Weights of a small segmentation model.
Model: 64-pixel images, encoder arch gmlp, encoder layers 6, encoder width 320, decoder widths [32, 64, 128, 128].
Data: 195000 training examples, 11.7 epochs.
Rows from block 3 of the encoder, named by matrix and row number. Rows with one number belong to one neuron. Each number is 500 + 25 x the weight over the matrix's rms, rounded and kept within 0 to 999. All counts start at 0. Numbers have three digits each.
# u: gMLP up (value half) (encoder.blocks.3.mixer.u.weight, 480x320), inputs 0-106
# v: gMLP up (gate half) (encoder.blocks.3.mixer.v.weight, 480x320), inputs 0-106
# out: gMLP down (encoder.blocks.3.mixer.out.weight, 320x480, transposed), outputs 0-106
u.410:501460516468484571472483508564479512456469505467480548510500480556494482501479547504492498511491497497502534475491453487503512507522514501497453517545473498479485527485525476493512570468488496521519480512517486452516484533503507504493497497491485492505506552533466508525523542490466506532503512486492506517471473504501497
v.410:488486490477529520496515474517487492483479506470494519499508472546509466483489485480483481463551470512508482483483525460541473459483492524488474500517486510545523491476518457509517481484487473479481477527541502498470474518495478501495468461491448508513458491501491485489491515503527490467483496492540482485481518494510501
out.410:502484480494506501488505464543486510477478528463502511482524487509505496525506505480526513493531486525514506507512505461509508491474494551499482475488499495495516527497484503527494522509515492477485482503556501523499486501466493466496503498516482485509506510513511500510496508490490504480476497498548519481460490519499469
u.411:475459567502466508485492478553528460472476501485467501517506486569511489482530475502515555527549490494506483541476504486504516508515488494483491497527477492488510494481511451532469491485546486488503511469498484471536489527524514503532528506491481482506513533496510528492528488483506492471471495487508516530481464483502506
v.411:488493527490488476488515497476514493493486488514524490459525488487489497446546517501483502511467470484516475508555499514497546538491545519507511447478486504536518475477483508503506484479483541519526540464463491502524520497518523498481499491486507499451558455504509509549488455522477535503528507508514512472514482462525479
out.411:461536467486519507513506532539499465483525509534519497460510522479505508497557489466466492542505493515448514435496477469465448469468515484497479498427501501498493505489471494527526530510497497464489505545514455482524495524468486504514498460478511464502530524516470468526464550532508477494477456544520485485516501504533473
u.412:515471476531478481500505499503524540474512545507446510504465489508523499510516549531496562546537482502496505471495532531544551492512510517444463499477499523522481504544499511529476509469528504530551486456477524526521529517535520531507570517529506515481565470492505495536495451492518500534477536445448461515493459518446527
v.412:493477509524453474472494511510492519503481467532485542482493517501462509471512501548510535508506514474508475515529513544497553472561490432476464503530520471442536467516509516527507523439501515469554415500510518504496514543546509472513535504509495510455568514544478512461464515520514518502477545491494474471516493565504502
out.412:473497455507504477505445459452431542493572536507508529493560478504509530492474458460509525473507495527538497489483497483530532459506455496460426511550480522521570494524509453556507510480468444532405510512552511495477485466509485525476467477505502522469430530506548530452485483498508458495515443460471494481467488543508481
u.413:537488530475514549484493498500526502518477502497515525512458463495472506541542525515493537479529544504504498508508506529535515503550489495485529467520511482539522464521496491532495525509535502504508477515463495521512534505506491489493523483501500489502533488487518492504531495466488480523500536504496520489521479529449493
v.413:486481500484505524518455483522490536519453523460484501456509479506486524498520504513512494455517479527497522472487453512494538480529493490517490506526483552451556455483476500500542551450537511498485457553488499487501479508419469484544495484464458494448482499536499475481527476531535570526511457544542465455461476539489463
out.413:522466527542501487489475506524527509512471490483485509486501500504440537537516495519532517501527528499522480517526487496503542494543481498436477471497460492493529493520498500521517520500498489493488462482523486540512499510495522502504551508492456501512530506546489494474485526522520527471469538498506502497526504526444497
u.414:507496508495527494524501519485528509508522508478481457509457503529494483503462489505543522539493523519475496540475497469489487491526490474536515466516536501487503454502529488494463479478479488501510481462482531524495516492513482503500514538487492488544500527533524525474495482480492495547476522483470489545466465509487556
v.414:497462484529526503516471491473483553498477524457490538479499472501520510443503496505483477471499484499505507477500482493507504501499474509482479525526488515513522460516490506475501530517485507481483499498488501498479457470482497478496479483490470523473487537554512516516510487531501512517516504512517502460498514508508479
out.414:482468487480515475453496512465495500521530514481497457502489461483498517496485477511524496481509533470472489497498500521517516459492435488480503461490482559516478457522484509504545494483493480510468485515501481529447471532472478527493482476483475508492528499512484533520501502502482488484518523534492487483485478502448508
u.415:498476509504523482501498476477530503519487481479488508518487487506492521526500500510528488504501499507507534511535513476518492499521503479522516496473509506537506490499459513475491491529484483487487497456502506512469527503490464531495527512451523492512520538471530482501455533516474535521475510478475539531490508533468520
v.415:505480482483494461537474471470520536531477495508493523456524504501487520511514489492500486514483478498516524461527479536482530514475525493493490520494520569469536485522493521483512474508501511510493513509472475495498468526493518531546511544487495525509500501461510514482511475487538547467510469525488516518475505523492473
out.415:482497503530488495522500521502499517491521524486496503501528518512484509536479505493498490498507500506506495478501486463493494496478474480507504474474510530492508520489501509482488490505481484523483503493518498486447527523513501518470513489460488496508492525510494510472488540508524503500477466513490514518495526513494502
u.416:525524514501497493495501498515498512488511506475479502495494483476490455458523533512479526493513529495467579485485501491526526521500533519523511518504472494534471482492483479472533565539504520501542506506487486498549503508481470497491530519513513506518496474500497474496506486505460535544509504473524501487479504491477552
v.416:551499480454518501462504465495526523503512523472523458501504521488468497498475513506529538497508517510511517499540482499529521531501500479515493480472492510514490462539468528499466495475532520501508466503514495524501536512517493485522520537507471493465523487519536467505486499489488516493524541477509497516475466532448519
out.416:493512485479497490476513487493458508507507515498533476503497487486494470477466498500493518477493464490511467533531503501484490476519504472535513506534477469490505505506536505506492492510507511524486522498535515508480508499489510507502487488503482516488481503479531519512528495490463475495513496503552544486514488531499494
u.417:479527525442484496532519510537525517522450488482488484475514520516486493477518575524507495473512466496478553465457512469492505486510503519513490508532467489521564485476534527476480520501500470513499515482536501512530437531504523489491533501488501496509489497509534515548511485495484516495492481469487487487470462509467509
v.417:487512508477510498487537547534521506511509510503504480490497503488481459479494529517490542498476509522495528516528491494498493514498509467503521551523503483487478497496530508507493499493538525538524490500498505480513532462511540490539531491509486476512510535513509476499471471500472490499529498531551469515483484503479512
out.417:505522503516515532498466464475510513495509491474465527498469497478506495525521496503479519508525517486495459492499502491523494531522494521465498485497511497523484513505490489517508492522515515505487487520485494501484481475482494472489495511506501496522517486495501485525495521494499501500510518487482502521499534505496471
u.418:503510545499552538497471512548531504484469516510476486483489476507489458551484542497518514522499510545478515548475525489502489546519517503510504483496472495511514528477505473507450531503505482537537468495480497484520496502513487485479563529519488467525523483521464482467477508514507496528470502478486499498517448494488507
v.418:530499495470517450506474477492534512530502459508501501497500478485475517456529545495488499480515516507488515489551505495506504505512543519538528507486475514514512500467503497490576528515512543514521495503509464471501502510475505520460523498512475506484552489495496506512464512469466518553549509503509511522500505536467450
out.418:490500554501464512502500474502518487508473476513513498506500498513469513460541492524510536525512527499484488494540478493494546499537494469482511480518507478489518486494516459494470459483507549489504506462480502532468517480554500521508509506483495512464480498452543476525511515536553475513481511507530526501529501529502504
u.419:560511506526504504503492454518488481458474549477489479470520512492486504496488512565525546526514517537467561527512488489511577549516497493515457467521495475513531478530489480484434517491527491542517501489510496496540526529492492466505543517482482479501522491508542515509502504502458527531466508440542525459489433503467504
v.419:517535527459565528491463547522500459522447443530521473492487517445487492507520489475512470495455550496542502464506458501488449507510524508525513533519528508504522492475521499452551524512505494454522472552469499500507471496482499514500473465467511469512504504511480501539529536469488499519552499492515476558475542502508491
out.419:529537514554489498506525493512515524508491545454504495573502506528467514530475504480475509477547533493531437514436489474505505487480449526496511503539478463468521542450513508473438477524557467509439484465569494520495475499500506514512499568525470535567473517492536533496490474489509504520495501458488500507530500486470501
u.420:489497502463470491487523513510510506499509513525511494442501479499474485482510514500479503510472489497437562498530489528492473528484505465536501522516507477469526511514523525518484506484471505496516488499504504450489527492520515530523528516485459500469557522504496513529466509517500474491520502499500463522461441514485521
v.420:516510492501521507530483507452480445526478454502463487533509535520518517456480447498505476475486488489554476462486483460474486480518514517521471530509503502511488458513530471449531487497478508491472486555525514516495526499487475537498472499502473511475467466502488495481436533505489470533514492524494507479522511538537517
out.420:538535454562545495522532490452472498537522513485524532504527487467533534482507435509502460453493530461512520440500493502488499474473489510498504501510507472545545444503473491455489493518473502508468522510507517497482526505508498522482461445501544546488490534499506520526531468481520491503514494472456481519509520547455531
u.421:480496475497487493490525498528490489503526538471495508495496519505517541493528475464473512507498507479479508452525471484495529481482485468508513487499456496476490439500471498521533529498495521471500477497485448480506535499503472536532505500491517519486502540509474471508463513530485497506542491529520487464508503506478511
v.421:514472543478484478532472492490497520494466496466502532561487481505504486525527497499509485481552495505519495494478546436538505501498500513509499480507501488547557503495475486532492498554513508476483514473485539527483486509460480531485482497518508504508461485475495501474488463501483508476496483474517507497482500512501519
out.421:477499522544476521526506461520515478502469476508508511513513492509485509533507508513504525504532485519520503530496488495471513525531498509512523488484544499503501535491485468525506481522517523515494502491513490488499484503494501471504517504482508506508476492471482500486509500478546513471484472505511503473512481493516480
u.422:503478504494468508498500464511526490504479477498489510493490502510479521518523486531527529495491540514505519507475499510533518509528483519488515496495526467507448491490490489523540504496532508499507484510520491510481468524479514478502556506539450494524479497518496502476502524476503507435492525514522497522485512492488497
v.422:484510516474477487520509476491527496527499493510539503482526482520444472522517510484511506509502521523504518545521484528496526522498501499501495527510500508515501505491477524495508496479540512517517499523490488513511497518500520470505545493498482469495519481484503548485525475472480522511476491514460503523460494496489538
out.422:502503511521501473502516536515491493501508499501483474515491509499512540508502494510486467536490482492488515479485515477492503505466491529508488484493491464482535500471495518498496475523498469488494541489501490490499499534509471537495504488498489504533495504487489512499503526517525484516495468501485517504499509484494527
u.423:501482481517508501468547445544495490505462557474482517503490515523516553485505523503502535509553492496484497511534492498495568471522486478484474428498479514476548460477446484546499545470491485488498486497464505482478536515507498491523528490517516532474535529560416497479521526511520534483483536530488532481529486530454482
v.423:492525516570485522504507507483530511490502470498480467501513501513522442512564484481472513543520488502477490492487551553492513556471519552439574470488479503518482527495514495509513474479512563510547500434483480496512492514552554526449506496554493511486583442486494471499522481446528524483514460519482498518515492456522504
out.423:471504455550556477512482498521475498472514503495501489502507483476529500517532509509474513519484500519533506478498487440471468515515487454530500523507509521500526547503489445529488520563442449471495505498515507440475488511485522515500492479513528509515463554473528491487445522517479509497488466518570508444492482474528507
u.424:513471501479493496501518464521480461483480495535474499482473493511477526445528480546507510500532504511477475480480486533491551484528493491516492480533499471506478422453538449470525535496494496494506469504501472497498545515477477506520514459514468507494496518541500523528513541521492500469505534516543502454510481523498505
v.424:513512476511506543495575462518512448505539461507505503508484496492503559414481475510484514567573525486434493517491506526509481480503503512508532527536536457514481519457565478492488504553494488492507539508490483527487503465493480456491490509555477509562443462492506506496489516487458480438515518490507555503512513502490511
out.424:506532443475546534500534439491506512494523531472502486462508497511507464506460517455506493499512478464511471477517481488492465529442514510489494482487483487499534553496499533461458502486535480519508508530525509521513502465484514480517502506517491495508496452522500517513454483500470520501514513492511480500456455521505519
u.425:514510528501514530465501530530567537514509521477479494506449483502531478515490578508493580504508484501517481492457532518548477526524531521481510503487474517486491501521506511570487464503515533504559492483514501518482559476538525500508541501524488506513526506503514424458495436480542506489506544480538482471553453487480489
v.425:484481505480455470473432551500516524479460469510517489480522506498485497537509504446490503503487551524530484514419508532550491525469521466492497529508498503476518510507478529542528513477504462490488417525499502520519500521514484504480501526493507465506520494530489534474484494468497511499491548456441482517469522515508479
out.425:460447487511491443509481488460460492516509499511503537460527475490490538481441498456498478490477507511542533527526439491486503447475469428517471506549550562483512500502504475473478530487467448491497527522517488478441453480470483476456469488419513508482468566457541575525499497532446505511521466505457525499470517444529498
u.426:527488513489475551454503493501521509501501509504467494533477517536490481468494479519579590518522563531473454540452503501510442483541468509517508476548527546490491487468538507536511518497533456533513493551515492475510492489507535452483501546505449497521467511523514486503539516446477481496519531485515510487514489484503468
v.426:497502506534475468525498461516535530491465502466518474516493516520502504529519491508502523507526504503504503544493494507505495530485537502534513493529547493501528505484495494492437516499500485456517468486455480468522464500493524495493529519462508495529512513466515516482555500467500532530479506485460507529505493465488500
out.426:485469545511455491503467576473451516484510494483506513487499482504516466465473538489506417488467472493508458516464552519555511494475490447570503530519527500515463495471555508485498466520464476499476485531474548502475481540493466504504462455483501499556455501504522523501467518551518493531481502482500499458490520484522467
u.427:513500522525511486479513509551528478472463529510487523502459504499473486481508482526502513523565507511492481462484468458514504493519487462532461496488473517479525471481501457450510498484496517472500479513501457486498535534494477492548526489491498448524507507557481516493495511486486516519469524475493526470511478519492513
v.427:489487488491482495514494502546537489522477500492521481475503505510471522476540492498518540485497485520501511508511512467478500491509498499506517496509502506501521473484492479504506512508522512488514472464493472496515478524482492505529536493478505487496500534515499509500509505488516500481511542515525504528512500484469504
out.427:421506495454518534509516524482498474513466500510517495452489528497499497495499480499499461497472493473420526447508510496450507511467507493435509469488478464518490485485486513484537496522493503501454523544472494517513460496503484529487489495498504469526483511505483520526532512520471486526495462548494516458474491486534545
u.428:482487509524498513511486471493535518515469500479517551471499462523484491503505493506508511526488491512483521510511511484517531505510515456495478509494537510510495491508491504495494494482517497489494493496474468509512507514500465489524544522507483472509496482493504527518512481485485545514485489490507524490516497501474526
v.428:509544460521527516535549505455510489540573441474461488535466555462522562531533488518505511497431510490493535483508512494476486465495501526501561479496495512528478483509475520482570468525492529476482532480507514486497513419468572505423482515529497518531508493455551470575509429484448506501562478504538490543462475455518528
out.428:509526518498420508507486502529480536503494506543469516480544498532456486517514548471461534544533511545475529518490529514533518546531511518501457506510523519451546542489500545573500548493548516522514489520510473481521518502506481477490527526471514454460532487513486484489478525477532495484462440490475459521477502505522476
u.429:483478493497477481462505479492481509479495523476542520502470471501490513493474502478494475503524495475462515503494497463503495475502484450512487485510479504525510491456517506522476532525487478488512512492454445509502469490471463489489501537509512498498471546509492529492496512519451525499473510493497511485510511495468562
v.429:483523487509437526523567514482490504522571484480493488520485513469522518490497518494459482481503485463525500484486534491495509469457513521569555497500475476530489500489531545493547479533461521488524525454524505483516540453475531518454488501510519536496475463447506500475469466523496529539565478460509502503486502482491524
out.429:492500518498496528492460465515472459459519478530512533486545510509514500510502528476484511492520485540490504544493506491528496539507529536507465493506509512489522539488497455511478547518480493543495507511527467503478486542499476471512497456483499452494489466529473516495489509451507474507464474495511520548496522501544452
u.430:477507505520498519533531454539491452489543511512486495505526514527498506498502453531496516505538500498487499494487465457482510454495470468528502494510487492507504516455513447437474509489474511499518476495501488518475502471506495477499509481483490509529480562471482521474482502523476495562483479522508519511498487485501551
v.430:469463497455516506491483506510491568476447533461499545490500501530502486530488538474510469455491468497534490500481524479538473512458542521493494431492494562502521509489491529517511466486484500477467486486531487459467487503516488513490490496499484499494472513520505488502477461519533507491487480487548477475488495495507481
out.430:492479583508507499556497526543486494524460475530416514559521515509496502525518489527501517470497509504495541510491482519507520532549470525495532522485530562510502494489513517523551497517538515479466503487469500492499447517516487482503517502511528522464486560486495486463549511496563506493499492494456478484486524453506476
u.431:540469521469511507459497425478495481516487516480442511513508466542516522499489510512515536474529556534463519519464499509536495494542481500497501459560488505483516459471529440531501540501483485554506524506451493475474507486514538489478494479522461531485544512469455523514516501478467519537490533518505491492488489488489466
v.431:522490515500480454507489484455513509538462476480434539544493504486511521488540505521461512488478515490524500499503520517530575528523520508484536489525493491514487459497486505516548502503498524499520489488452509481492506485490551498492520532531518517496521487469483506466485484503471542507529537485476493491495507488477455
out.431:485472461512499505522515511510481520486535525500529499496500522500490529504518510515518496513501458504484472473512522451479472523482477489508476472447531517530523529517470524520445452539487501538486513475509503502480545552472465528483512482484536468521456510530512515554489569503503444456492469507520501467521465538489481
u.432:530533525502498451481462496514505485485493554456541463534496459502489477550525530516518502506487517544546510544483508465547535506531505506535464454489495468560522473470479479477540512491484463482504504459554502503485479529499473501514500507480499489532496493490511493466528479476502522533452517514495517471534515501475533
v.432:462475531476476535476464504559500564489413553443473515505497487523499461541480523475502498463509490534516491512510523506523529494562492509488487454533477578499521462499465518511490474444527504458461441510529508531479450539445489475487489508490481489503501534525506484505519474535496542504466471485518488455464500459489507
out.432:486519494464517508515487560459488513506524485523582438492522527469469527491521517474520488487485523481515452490494510500486488499453507496553511488509472465474504496515498491465459519547503509461489517536486487552503492500486524486487482470486478498489488498570546518549521520486479429501507518496534475467494502520528477
u.433:493521520539490486514498535532543507504494488490470483503486486535510524537532531493509520539554513490515500472444482537551528513469490482470504484489492506495470494533449499489481485487515509500523472470491481504517474511520555500527531500510545490567541494470522461482490490472471476479516528501476523554490496509491513
v.433:485500521441495461479497525519532477524526493496504461549475494496510538483501449490528479483519523489582465488489541490550450444456506506477485503483447456519494475544492486485468442488507436466489502493553509506502513527535518523479496471530524491518489517481546498487487507467468462510494533481465511512481501523500508
out.433:522510465501547483511504441486520510515481490509473515480534460541545533508505525455495522482529514525526508479512461512517483439464513518488503483495489562526542484508491483495484538490529468503478535508511491489485519461479500469475477469492511506454480482487480510467552477420486491462501538478494504530501520476514467
u.434:504486506504500529467489514462509520515485538440498503503480505519504473530441546510522494492532491533483472513471504451509462491510460467468493463525509500505499513475530531480498482443491498530467498489515508521466492474516440490475491558479471469521477472527505494476515510515488525509458483486480522492492483516512509
v.434:500535495529511479462503538511498498495519479545551486435516528478514423510541483480515492557454492454514513487580485489476495538473514489483507494453490531494520483523468516493491472447479550500535489474541479504537516532541483550516508463453547491486600488472523477519449469492520476521497466537516517507525457470501534
out.434:508539529498488524521517492508502455533497497486470491503525504510517519495472516512498502528501438478502507539514527517486538512491527452522510499487513488501479537508516506476493474509539509523503541492488528479525509463514533524456505510517518506510479475446515489473515475478483478513518501469471483512499495519533502
u.435:487482505510497515503500532482533493529495510439496496490486484532500495495492476470497517498487496525548500494478513476543516485484512487476524485532482474521473498455513460486464492501500485491475474476506495565482522523501472496511507455490492499560451501531500480497496490498471490516498522537490506497483496526493510
v.435:512504497485489509483536556546496496486523487506518473511506507501492481451504508515511506499475521488506517469513539496486509501494513514497504504479482484534502483478529481470560484492499509476514482479519501493482539521535503518484507484516488479506488501499485487527480503501529483501541505504556477528499472550509542
out.435:526513509477485507486496519481516532533496506488500486520475511498499513493502503513495501479477520493503494506489492521490493491526487498476515478519486501465506490482502547494519490504532492486489501498518483494497498511505515500483494523485489513507519500527502497500506487490483514500511505493498518502509511493474484
u.436:500507512507539502508533497471483515514499516470481526512516482492500500517526502478498501465531490496517515481533511445527539493495478524477531472514484486527518474514495491486449501519493516518502519471504511492472504457520512500454494484520527509491505508472469505489471488515501500508501496500500519505483500497463502
v.436:504481556506539479531487498513493508487472508458470526546487480507527464527505512516472479474551510506502491474497525464532505498493472538474491475510481466534503486504496490500484495501485491480468511481510515511463490516467475514507481481534474524517483504494486498481484484495503527465481503491497513493503526491501458
out.436:507494485506508521480482480514505495489453510500514488489473497502528505526471509529475501517477491516460533507517507536491457515552492446459493509499537517500497497524484487513466500500509479532493490492487510492514505504503480508506488558511503494506513502486478488503510504493529527491474497486498491513507494475523502
u.437:500519531433529507506494466481578510520537482493527458539490513533477449514508458516560505481542542512532469483424538463507466508533466552475531513458485521544518496474491526503566489506517486499448515477546512546515457482472497486492502541507460492532473487478515452492516490488523541439521490489480487528461512504492492
v.437:503468503460486486527500490475525534524500531461508504483494488528490478509490493489512497504483494524501528471486488497524520506515486471516513476491509514511493465501475510522501518485498497488486469486486506533489505523471479509526514540502468509501495515489509510485495497519490547491504510526486494505483471521465539
out.437:441553585464431585547501504514533460543516473527459507502524455526449492466458494506522504513487465524486515537497496477451514476471518504534522495538528505482453553429550511468521508551496552512489556480555462486493504468496506487514540547458475511511465505500458451486492508536511525492465446515472510511466516529503549
u.438:519506493503521506510494481470495500512525516487515496522496460506488495493515537504495495468517523512512489489479479485525501487513459501510509504518494503517530488494494488496497519489487476513495512488510485515486524488493516504503497483475514513509495508526512514477504488504510508473487522473485488494483517503475492
v.438:484501471524486519493548450513502459514538490516561504476537502502511552479498482492494495526515482469484494505509470505470486475491481504546525517497503512479519478525487488503505493499478514483500527507522500539474484478509499501520493468493488501483515501481513528516503544508531468479501499508537550496521519476507512
out.438:481505509490502504507507481496497500498478509487497493491510497505503498494505498500499492514523494492488489500504512483494496508495494485490507492484501510509490498499489504489510488490492508500502507501510506516515484494508513504509499491503504503500504506492506509519492488500494503471501502487506495515491495482506472
u.439:504477481476540497498488476524501473502468521502528510483505462513439518545515496511515502504520509514485493492521456496503523473523506452506445483500508501501505519498481496503509514490489456488504481534459498517524464512482522509543513477473514444511509560479487538500530523494490512490469491521473508526501515559486485
v.439:507498522484514518478491477517545499515484501483505479504492503513470516491516506516547529508491531533522511531524484516535524519509501495513503504510500498513483492482492520490461518496524488519511464507494450536518498478472545474513539533489484471506507535483535514528490507492440530523503551484500497505468471508480502
out.439:491486512482506529492545523478497526518468517510489529503491496516504510478483489492495499517479503502485524480505537503493495488531521499521540484498458508476473481499518509501488479520534509511508560484448477485527521440521496498484503513557492509484461508492527485471510473567468514493525508489491529517486465474491556
u.440:462482497482483485496509473479500552508447512453552505518514507517512471494470491494510488485519465513546474544510525491491511482480527483497520486491513503490511502509507510478489462477478500500461503456532490523495486459530526499478503517468506494516486514451521480469535470501495545496465477499514543494504491518509511
v.440:514484477471539547468492538516481516476490541474477511526501495508513461488474491473505498476483501531484490490478523513538469505525472527460480517519469508528446482496508507486512504502509453502473497504511534466487448511487490469459484480537462502502485527534489511530538545501477497502474509495477488486459533447502514
out.440:453497503493494499483477540478452506502460510477506506488535509504514512500499521490471479539490512505476516536492463534523521534470489484489497485523495514443472485531489535467555510464519504526492483523530480545500502501543470509531505519480483498498533517519548532511498481508491486544532508519536502483500531481503496
u.441:537495464449562501487486475534524514487479543478506490487523496500486482442498483509512512491512534527518513471492494450506493507485517530519465448463468514521511478494504488492540529514501487512458509498535457504486514560482476494489507511527447493520483482500515490530538549510484531528498523487550492453477503521474476
v.441:474485502481499508520477500503505525520451524470493520463495460489503519463499507505495488460537490509531514450498466480493474474481478475471487461529496549517506481474486495459496515501489487471489494533522491495487469499502519507488490483458491516483504532480516492535511515494501502525507497527502502484489502517501482
out.441:529503488507519510449493492468497473505489483484499476513488498498503481494518516516520488486508511486489462536516499499517509521482484495526489509504473485500511488507499517500474454497526505534510495492496490492515515511504506514499508507510482490516516471508531527479469477530499529513474519455562519439519499508483476
u.442:523534522532515479533513514521542525488522471481500482509519508523477461483474492508477533521524572501490542544477477483513498542495520505493520538514519479491471536489530480479483490511473521510492484441555501492494492492525500498508522512500471487552479516504540480515464471492508494480516491532510453492518496498488524
v.442:525517448500489418552501511482504534487581497519542512536538507479507572541510459496513474488494493484528490471483465454467501493477513501570494489473484477495594476473470484502503452595464493485480536487484515512491511506448501549472488517498553509554453535484471540519485487482451508457533490467474514484518519538500551
out.442:489503492518481503484534488505494504517526517482529512455529522531508480529497485466476496529475504491469523489515495540514492501499508504480511497481503506463479496516481549511507474453498527521510497481518491517495526490553477539548499520486499507514568499501539485510483469530526483501479486523493482527521493501499484
u.443:449509520457509506503495496499542492525500503502491470475503487515483518486544504467548508501507509529504523520508535481494518514470487516503529471483449478497490514488507495482476513514502487538494474493481477496494520483490494472490554463481480493474517517530512513480497520507530467485458501519512459522471466505496455
v.443:502462490450493545462448489538487489481442537458490511478521466515493465516480491473496496480506498562467525481473500494523490500498476518462459525518463522533493486522453504492539561470497476483480458546485499501510462499458474506535480502537464476498512500535483496501518553532483525510492505505497540498464508460506498
out.443:560509521508453483514505524481505548501534543513508473575483528496514484490471463544487504506529518481495481513472487531454514510541476481552524501532481524482464485513509510496506475518516485504495520484502514481487487509504519519511490557526526547484469518448509472465530452487490495461511477496452521483538477508505553
u.444:479479475518482491506516515498512501514486478522506527495534485544437489464492463500532511489480508500516524487521489459509556470493513494535462515488532496505505493477523495455532520461492497538518506531486474481444496522495515471543539471486488450499491511494461549494457527483470515510508512509504443516446508518473547
v.444:535507499558498480507490537513513520466487487482432516516440507539495461509515552494505539543532484516507470504500511514509529523513515496488491496515518503516488512495499487518446500486536525505519445473515532507499552539514523482498530496477505499503478484556472464490466475469515511479500551457501468473492509482470507
out.444:465523492516499468497504469514483460507499508474469500483474480477501532471519503458463430489482477456512484452523498489492519462431512494465481512541502489566513482476488530447502499466482496444515462494497503527494480502484488512512444497470534528472482510448485506530497489524514526509517494488435494482503478500469502
u.445:503457504472527494460489522499506512495489492503472473516473499474482517485517532540560503486519491484533465477530514499523501478529481504547499517488467588512483474515555528512510509514524462486528515528478522481477460537484549490472515480480509515483492545497486484501452542528507496509483536484517494494445476491470483
v.445:516553489508496505458503513465504498476484526499546463482484497457477437497498476494523481548478513503536474459538507497512518503502508473550510494463491531520489468502501502461530532471497548509538510523455497532496572523475467498500484530505514506477523459556467500494487536523486543489515517482445497487492508482477539
out.445:506518536484519507499482516489522497500442516490495450529451539499489471509501517519511510513546530482507414509467488504467511490493477495495499478521503530494507487488507515474456504503533496470508460525485486536522486522465513504505488523484523512534473486545517470488498520507484507510503502476506517417510489487496478
u.446:496491544489474509514500503539481465508471506493507480501458499497495508471506499564490503505545516496496504475509529515548559494517465518541505497501499471504441476469492461467513507486496520487494505491523471512455507519481501472539506491525460521501489491513481503502491502510495487476469537544509489489528520505468494
v.446:476472523454453495478472499501503487496458417565533523491522483453435512451549499539547476485511517486522497528538490550501519516497519484548486526513526522491532518512533524519528523511526523511517483522479496544519472511490511458478520480487492469463521475490508548532519516516500527496469515500469504493462472554508480
out.446:512513479528507501501516497493508518537497506486492489502499512522518517498498469472498481498508508469518494467488467479463486485481487485494507494497499484489544500492487517498510483499511476490500501479494511482496511485531473530506512490457503542512480509511519518468488508519521498516513486497499496493522500523458501
u.447:498501516500517520511482518508557565516487500476507536495457496485493491503474524508488494481523517487512487502492472500519478501516537491515530500487509529497479518514500505489530526511527507494470496517527490527466460470470515451497515511521468489538504474530548478493534481479454505439505504501527508535506503504480482
v.447:471502456509510521518562444522509461550533505478566462463535509521500581510490496487479507495506468480474509511501470503467469457467490480551526514471511477468486511472478513493535481474482500497482533501514471483494489450512511519559507460470475506475505538446513511510516495499506467520518475534513501549508528518509506
out.447:509506483515551492519503475484478507536499498514502511503527521497526470490490502456547505494530488481521503477534508466518521492483491471497521515483479570519547518517465534532484505507498516503505508502507508487438467506505515524476488478491558510490480504511474472481465471474497499460491472480477499492488496496499520
u.448:505460487463562482467522443558491467479532515492506475512538496536472526504500477554502525494555493526490468513500495478505478503508485508475475512494516516532529504521498477509486486488471498516486495507477493496494504473523547532527488474498470452504488516420525497459484523490500480536511483543573509496523489532515523
v.448:512479518492501482451474493478531473481520477480501504518474500485475511469519475511532522524488540513485486503518502492528518532519487465487487484478510464514467486496493506502513508531497508542509502500484495517528502511492511479514534529523520455522522510471527516509507538488464510506513555483473549511499494513463505
out.448:490533510509465496517514443453541539510482548468525562537471494508545473516496515478495539496528468505557484505498525483458496480526533487519502416495481527537509492487478465550501463538533503474500516499498467455459510558449538486502453501505501511549411513461499501503521467424462519450473518438483549528520505460477510
u.449:486533537530522499524494485546528483494484504485451483470474501503462477504518522581523526522531524483479526495465521479492498534518452527493511487502535475535531504494521519506485501494487502482518518464536505484516483488502461458505538558446486499502534522499548525505500505481526522491477482469478513521540449501472495
v.449:495532549545546554506473549540513535508437482523505504464498523512489450514481546498522525521536483499491462521504503508507490560544523527513521488487567539478529528521519529535460504496525552522513492516483530517530519460524498446486535495481499478484505479539533451452561516456543509497499482494474510485525478532504481
out.449:530511498506489491522470533500483523459482484489485499499473512494506511487536534505491499497471542560423547514466505544499488495514496524516496514548536484517464473482544473539498491502511451463505450488488514465467580512507480459491526493487496485466490548543467463530516506528550503508466562515554446511486528490511489
u.450:491454502493494513491495469499482470482500513477505538453539433542497543487487454466498489507464481539482495548494496510522491484471512453505466514488546519506474506482514469540546508490470450482451492546505469516502525513511491508579491464502457455527484535475475511479456498519504467522472498551533463505483488533526517
v.450:509513502459527523496538479475533535507475502495511513512454464527487453488521532522479488517524504497487493498512481480484483503494514517509530502504480544516475506454527499495494485486523491515501525444480500514498489497513503483538499509531468509508493477479509514536487480515443518488483526516495530498501485476489495
out.450:542516483521511485497483481474491541497517534514495507490478505484511493516490495509525515512526491454528477470542507470474500490535501498499486452491486487533517496509509498546459504526525509508476523522501490474528513496486495477490476505520507519470504490498503476503483484488519497451472486498499484481554451549492533